config.toml
model = "multi-label image tagger"
dataset = "simulated grey scan slices of phantoms with and without marks"
train_examples = 245000
image_size = 32
crop_scale_min = 1
horizontal_flip = false
rotation_deg = 5
color_jitter = 0.1
cutout = 0.4
arch = "vit"
norm = "layernorm_no_bias"
norm_position = "pre"
activation = "gelu"
head_dim = 32
fused_qkv = false
bias = "all"
qk_norm = false
layer_scale_init = 0.1
parallel_block = false
moe = "top_k"
num_experts = 4
moe_every = 1
expert_mlp_ratio = 0.5
experts_per_token = 1
shared_expert = false
patch_size = [2, 2]
layers = 8
width = 160
positions = "sincos"
pooling = "mean"
num_labels = 13
mixing = "mixup"
residual_init = "none"
optimizer = "muon"
muon_scale = "match_rms_adamw"
lr = 0.0049
momentum = 0.9
nesterov = true
orthogonalizer = "newton_schulz_5"
adamw_lr_other_params = 0.0027
grad_clip = 1.0
steps = 5300
batch_size = 64
epochs = 1.4
lr_schedule = "cosine"
final_lr_fraction = 0.05
warmup_steps = 530
weight_decay = 0.07
adamw_weight_decay_other_params = 0.01
Rows from expert 1 of block 5, named by matrix and row number. Rows with one number belong to one neuron. Each number is 128 + 24 x the weight over the matrix's rms, rounded and kept within 0 to 255. All counts start at 0. Numbers have three digits each.
# up: expert up (model.blocks.5.mlp.up, 4x80x160), inputs 0-159
# down: expert down (model.blocks.5.mlp.down, 4x160x80, transposed), outputs 0-159
up.45:085108128124155124147126146095152113122130144121165157146121132153138115111158175128136103148126133162167139099156156122151122117088142083095103099120124077110148136168122071136126107122086154116143170160122131127101138119133101093161152092164144142132074140177152168135119136134165121107143163138155174120156152125125177111137154126076160123123143154125116111133097141151139128133112130113141092123147106100120089125099055149107107151128125130081153104168089122129133120124118090
down.45:109132103140131101158142140125127122119132071090103100133107115082113157114130140102130135140148131118157119101137127156130113138116132128102155115092101130124116112150167131161107153155138147140147131134186148149157143150143091141119158166123117089161141074094106110092159111167139161099101127142119103106103130147126134155146110185157138124168128137147133112129138154088158137158122100162138113110151140159135104106141148156137111159174144134146126108091149130104145128115083112
up.46:140141154122092138148126084153150119149156144096093143118160129105114112090127152137105125158104152122216124075100166158060127107093122140128111123095129131101115124153124121123136163113128132137152153100169107116107175114114120120118123148142134114118137122142144110136136158115128120169165097147160115096078137139137127128147163142115111136151141164140126091175126134095134125131115127119093155142137100142109119106118165106110139115154172136102128127172098129109097159125133140
down.46:082136117160143106132125155171154135110134137114097143132155137137113136126112112096143127111094142134131115126131120160066089145136101155133130127102138153091159123133111139126075128143119127100101116151149121122115175118145190127116094066110109160161148140120116137072152087104137097165143125119173109114125148124098141150113121143116159150122130168131097089132123132140150131151107168121142128103121115107099120146141115117126117086111132176125109167137128116142134134121156099
up.47:160131080061136123139147099136139154127102131147126144115161113122126131115082127139170075131135141117132157136113110135106160119078111149058107131116145164141142128105098128159132152176138080149149125126143122135131132128173139146138123093229096111097096163130162130147127096096130131116172138143113123145099145120138106120118157126118148165173166134096094130148143109130114133138109162117169099134108163114145140108129102129139129095177153126125137160133063126117159129137109041
down.47:135139135096164158138108127105092162133122122148141107119129154178131144152120108131132093124112132158126165144123109146136155129140106133112141156155126126141147130123142111132147131137140095173095151104135101134097103076140195140107115163164139087120120182146109137163119144140117156116115102076109106129141118126134150128138148124112083106118166121097160082151196146066038113117099121098163076148122138104114122146076104125099107154118113136113147127127100126176146120125153073
up.48:102127116107128086181104131134132150146154120124180157138120148108126118148171155174115123134143103142166131133115157136080125157122097125084124119158079136127115125120129111153129088128124112147137099143137143117118134097131121118155158131135106098113124148141138104142143128138112150109081128135142134098146127157106153116097158135145118102118115134145109109101123131144147127121146137118095142115107138149119118170106111087086110156148125114136172152143116128092105083175103167
down.48:123127120200102106094109167137135086120092122101097105146121183082110113146112147124164127166127139113154109156134095139134155146102142139137163154128102133105135148132147110114116155152146109120143160094124110125105142129148147148127115176140140081152126142114157128118133124148148105146120139128117150109093112121138133146099161108144129194121129114107105124135139135103091120125120138148173134132096091117139145118130116144148102127102121107126125131103109123166084137106159174
up.49:114086133160134121124100129129084118048135129143075121166113133114122135122152141120168108148123134120162149154118149092133158160114109123102140122176122108123127131145128143093117102139084131113144174121134139130118132141104163134137089068162116144118123183125149133150130077157155092136132097166115151116128149132152083115183144111141138101080154128096109122112148159164117136175122139071190159196104135138077107137144113167111111111091122133138165143123118083095149151072109123
down.49:129117101176153107115128113133123165110136088092120078138074114122117146138143155133154116103123086136106103105122164061102149132130074165158155116159120168174170119173114177108137113128118078119180118163110118119110146137118098098120093149145162130103132135160107127133144124131110091123146108099105176131123095142099161141122142128148148133111129108159098094100139176126122157124151147136103135031123128145074110129139183119152146114134134091135099129163118146100140103090228204
up.50:089146113125146120184135141105156096116106094135155137127153102143115176158103133139115134129123120116130123129173147138128133147119141106143159133154126122111114150132145162106108105127091122128116153129109133147118112111156094162121160118131130178129116117085127135154121121113121137132101162088184131153155090106141152147103144110155126136146133105132089119147121123133173166107116127160164174082094138135129126107130097158129135112104145123125126128118090119136121142137108096
down.50:156122113113095078148140156130109127110127147144142124136140133172114125095106167139097117121087157146106130154140161135123168143150104153123143117115112127137132128161092080164171142086106133127149096128149146125153104125143126112125120108128113139114122124143150109135071135124151160155163090105125110119164117124139135138112139122108083089138118115118113143159125130067114148147135098159160151156119113136142108167110128109172107146073105137127120153111171134129117108144129151
up.51:048100133154102147139115108132082100116148145155107131153171128139117154156085154135100141188147203149152083129154124094106128143115128103128175126175097162171132172137126158121130143143104133094148165159110060086081147118114126097100174127144114109098150141130114083158106151150152124086140146121095183131094141129137128124130139123126169179124119119123097144149154111162141099102103076100183154138101118082145147106117133106137114151043146099139153113110128153179115130154122114
down.51:108141085144132132116085119143110124131125151130133148168130185095131160190117113117118066154140117167125151166117114132126158120157083162148135131152123125104131152095151134131139108105107104117157134158122102173116129102132099049096142163151089124146140124082139109140092156179106141155129163115102138122161123157158079127152088140166174153120104172114140098134116127109132108145125115197160105124150114118143103069113094109125056118139130190140123156126153124124112086124201037
up.52:166181141098152108129156121150155150138124071138158138120127156119126132125184121113107112155120132134183102117129122082138081125157157138172123143107094117095130166140116098099142102126121094100145141103125172116147122139111182121124146103090118123097127148147137161114096109105120123137093123147169149151184158120069136109096152188113128135080120129178121140160094116121096127131137121121162176106144116058119136149107134068094105183106114149144134142165142122120117103136128169
down.52:123144144139108105144108119120103114123144131122146095112131126095142151170109159125076147144140099132141082143115118111082135126126150172153169111153092113079110138123109134125091153117106123071109130139103169117079146099119112113131149124134132118135120115138175144120124123178134124133107116134147120137129121145151148096147110101094105172111112135108163054127183143182103126105154156151160140128147127113164123151105129112136151137122127142149167112141155169101098122121171158
up.53:153119147146132059148120130101104093137109085139142123158120129098116124137133087120134107137154140145152113131145131157125118128088106168170143176129168143138135132092134163122098131133168101112088106122151123141134124146120117124102112117097133129135098151123150101157135131149129117130154137125156151077124168129131155127119131136105117116122134146135139150110154107144104137104112155162166119103127143130157153097125141099113143089135138130106111143110118139141129110121123104
down.53:109121145101108147175160124143129136127095147117132138144104066110108118126145162104130132133158165106095137146105146104160146153144105091102121109104129106111128142128110112114105120136114168127127131137154121164116118082144121143152113134110117116108090162124151137173109133105135116135120115155111109155127105170121116121103147137131150119151152119141138107087150178129143109122165099134100109138152134178113169143152130114144158132075110136104120180112124148117133144115118142
up.54:155080158102111110098099092135125124138148092134132087137116121122172120159143109157153145151112152157129131140129139117166228120163131145158101162131098152140123136112106107118142125106113113146175128120153133142128139140147107158168142130188102053116136163130112109135151138145117128111123124122116169131123076105112114096129127100119128105149118114123115140131187130092074110120093146152170084086108148152126141104116113149125096122172086100121120079118116141119130076175153154
down.54:174141131075133114130130149115142142134151149111151076126142160134118147130153174158134117114119114133173063127119102064135114127129154112101124119114129116158140100108104095096129100109114142137137115146129110134092165147118139130120115126126152081108171101106113123137085121125142111139130113098145136133137173128177166122142125129110149120122116123073082121118117115141092132108089094130112126165112139082140120142143188106118138153154134160121157122140151105141158148127121145
up.55:080117129198146187106114131119118102080158134099110123097138097107102100113120128126120138126145146120156144122163135186104136068109096168116148124109159101112084112113136156108113145145137121109112134133079194130167109127118113069108150107140139162113103147103143136125147152095161140082111138104120168147130138144143145118128111158110124149184172135084123132085170180149115155102157131122143123144110115139132146134114103134129100133157126129094126135167140121158131138136094098
down.55:116126123157089130116124195135134118109106085087139176155163119160127083136071181155173105149115149140136138129166134089142101151117139201099145133122126134131114109130149114124144153105119115139101150158137124089136125115143115191119134112146113103142112099055123106117148155128116113083128105137164130058150111132098136122169110152147116148090121110096135173090163098118187148128120135125120149092129073152109095137139122118107133134134156119120107142110120151106093132141152114
up.56:119114182150129149146048132112109130109160104065156205100068145113127115154138133127086086130186121133086128125151135130131085087116143136136162149112119094150131153148145126106126167128110118117138141126176152105128109123147079109150125139067110143122135140138160095137114109117093095129193134109125123106167153153103204149114196133120102147127158121097166130098131109092106154123129122152128046116130168150166138138154105109163168116100109106127132129130104135139150118115093110
down.56:116097110217105148106150141122120151119121157119179106169133156133140135151115128115123086055133159145094128127173122150185178131127103110125124107120127135151078139119109158115101137096122101145108095151123134104109128116124118147106082125112121192117108136043053139146126126160120134110150145145099139190156129114123096140169077119147145099134125137107149136113168172157141158118086091146108123138131144168112149100149120113130134189099116137121079130128109121148105134115120156
up.57:161103125126124174136156130092132129139140100120187122117116101078125138129132146173102117164128179113110127150128131143154130110101125167146114177147099126166142154101125117103142104095126136139087113102108119112143160134120130084137091148124139089156131093132109082141139112106112159117153139129120139114106116149107083171125144134120157122125114118141135156096132141157154156104112149094157129085138160103156124122114094106160149124156113151166124095133096125144182129162106123
down.57:148108130132164120160117120162130154118143096112090139124133132165156122111106128121160135108144104153067149092128150077150136123112136084158151130091169093156139143128081121105118150134112135125112136170138133141095086074142116166134108139129112127109124171122083128118115108123159132168176125155163140123106120110075138125106177159127137117127150112114103113109114108117154141143181125144114159120100109124122130069133174136117138154059143137100159155134132139087159118132120103
up.58:116114136181149145124157201086122133114136097125159115134146138159102151169121111109177081143100126174126163157159137141149130128207152145150132131124064118099116091130098098096140110103078080153128159120108123131148096146157213131112095125086154149176122155121133121130135198072112131104162160100131065121132162127107097076129142101121114127148156118146120121103118142146146134159145079163139083120110148158112148114117088127109126149050135131115151192088106125107150057138107081
down.58:109150137141115110149106120117140120105101150146058150096085095162143088177105090106134148121090143103146165135095127171114136124153146206120190122126095140106117103133066189108192072144138143100114127138107132103111145117155118122128135082151095179141146163089139126127160090123192127147116101069141075094117084144116129139082153119091108157144149164147135084171123156146157212112173147101177115094132087116124105178101098127137159109129126136122165145146161136193151141120089160
up.59:155093191120093129129143151115101162183194137092186092129134098120101137135092139144183106161130146079139106083099085137194103102161179112102143121100137123154140135106135115143146110109096081169108158117156105128162110154119156088135145189163140127128090103073106131154130108099113126147125123141152134155131135106086151149099165152060133117122110135120129171154142127096105109102114106123126089111139150121157118140105129087135134155155153091138173121106162137111123134138140122
down.59:137134116134138168121126079162111120150146133107096113131115129090094149141129128089117121046152132143154111114113121141146141114167150143141155144096112111104160082154158126047050149168139201156102145091111121155118130125146100124115110139123154136079109125160196133148079128139093111123117103082144151128116081145113176212105109151103156141120104148120104103122126139128107139126090101163145116172139112125149124125175169133096147104139097218133111161154143129149159148131127110
up.60:132143133170182171162163091132163124050109109115107105106114131134142118150139138163131122124147104141119108146155128148159106100166126158146166123154094149102103086130110089132114152103121099165092133047159139117136096151124148114146172063125144133171136166123118107135112164103141128123146160142216126127102131130100105124126116131091091133163155131091142105138044090152118131124128101113117154145120151134106115123129128156133152109087134136102122152165132122092129095084102136
down.60:120112114160140147092143100129136125144140107119124136125190080115151121147111100120177112153136167115118154145105146122139138101115068116071120126168149078114132123144119143118166111079117109113095096144139116098098141112144159131108110138130137136154103119122089136104099112133158148131125143129160120111120155157129093128161098130122130119147173106127152122106136187106163139191113151139142107069140162124112109094104133134143114175094161109118135124139144166170154126111156107
up.61:140120100171102152138137061155116159128114149129169129173128151153113123107132143141130128154143152117135119138115125119161161124117148140126130114123099127112136110119128114118159130164152116139126110121145106108160116136123101131148139102097118124138103128121125104138100150115102143133130142126160102143149120154142097108111106111146111136128112148083147136139123089119124127140196147151112135134082141109159142150126099086142146151082099137117113131142103151105110153139107125
down.61:094147122118133142121112128131139140130150159110121114110132118125118122139136142142101131124183200147105105115126116175143116125121091114104093107097166119141089106163136154162082154099119121144102089113109109155120149142109103140126146133113136122097099126102137135100165125134142155158139105088101111123135140136135148171118109111146118181095167157130134174103117159117123139133116125140106091108160122119147138165116114120104120136150118147109077114151132103153104110106178154
up.62:150154131188088160156128118083124131145105125107121131150114144134090079137154124107140157132126149139144127133123135095148153145133160165116117105123120144131115148128119140159173157095141128129099146121113125146149113138137141103113122121117106114167104128136118110126105126103158161129138098124146117131129106122109126084105114146135119125111127115138095133100173148125168127117163109090200142140099132100125161138111126114145140112136166118119100136129126157108102098144119120
down.62:118086111123134151131117099156151121132104150135138106125122144114108119136114126115133072151154078116126154149112093123157123121098140127098151110090165152165146108144160094119141109178147114119172125093106133133087108098174123171116150156118084150146134157114156146081132129099102186111131123152129094127120147124144141117150170151128122124137117111122176145137105150140131125131115130148105120113124136173162123127166130120113086160126111107107110163164119103149139139137142132
up.63:136162142170102103098109123132142131159139158169151173126117141143116134141179109116118108185148148151109146156157166141092175153166157147149129147162147163124126092116117112114120129137138081131140102109127106103117110145115178104122149119102140103096157141136126094113098145123129085134111121164142158138135132122138138137138128106154096090141105126182124116141104138105108111128147134085144104115114115099112151129123145097101132106120146135129088125130103139097158118116106082
down.63:099141120127126092107128156130129109128131100146144102159074110152113117110127113109145126129119114179100150124154113133156140137161138096122140103141114116102135125105104143173146145164128121123131113115136141148101109136205151180141119109124128132147175174125132149108132122131112102081155157152122129103133147136115147152139122084129121163158116132093100146079102120135129105124139104115104128118145145132139124079111085110160119118108137134110119120102112096108122096144138152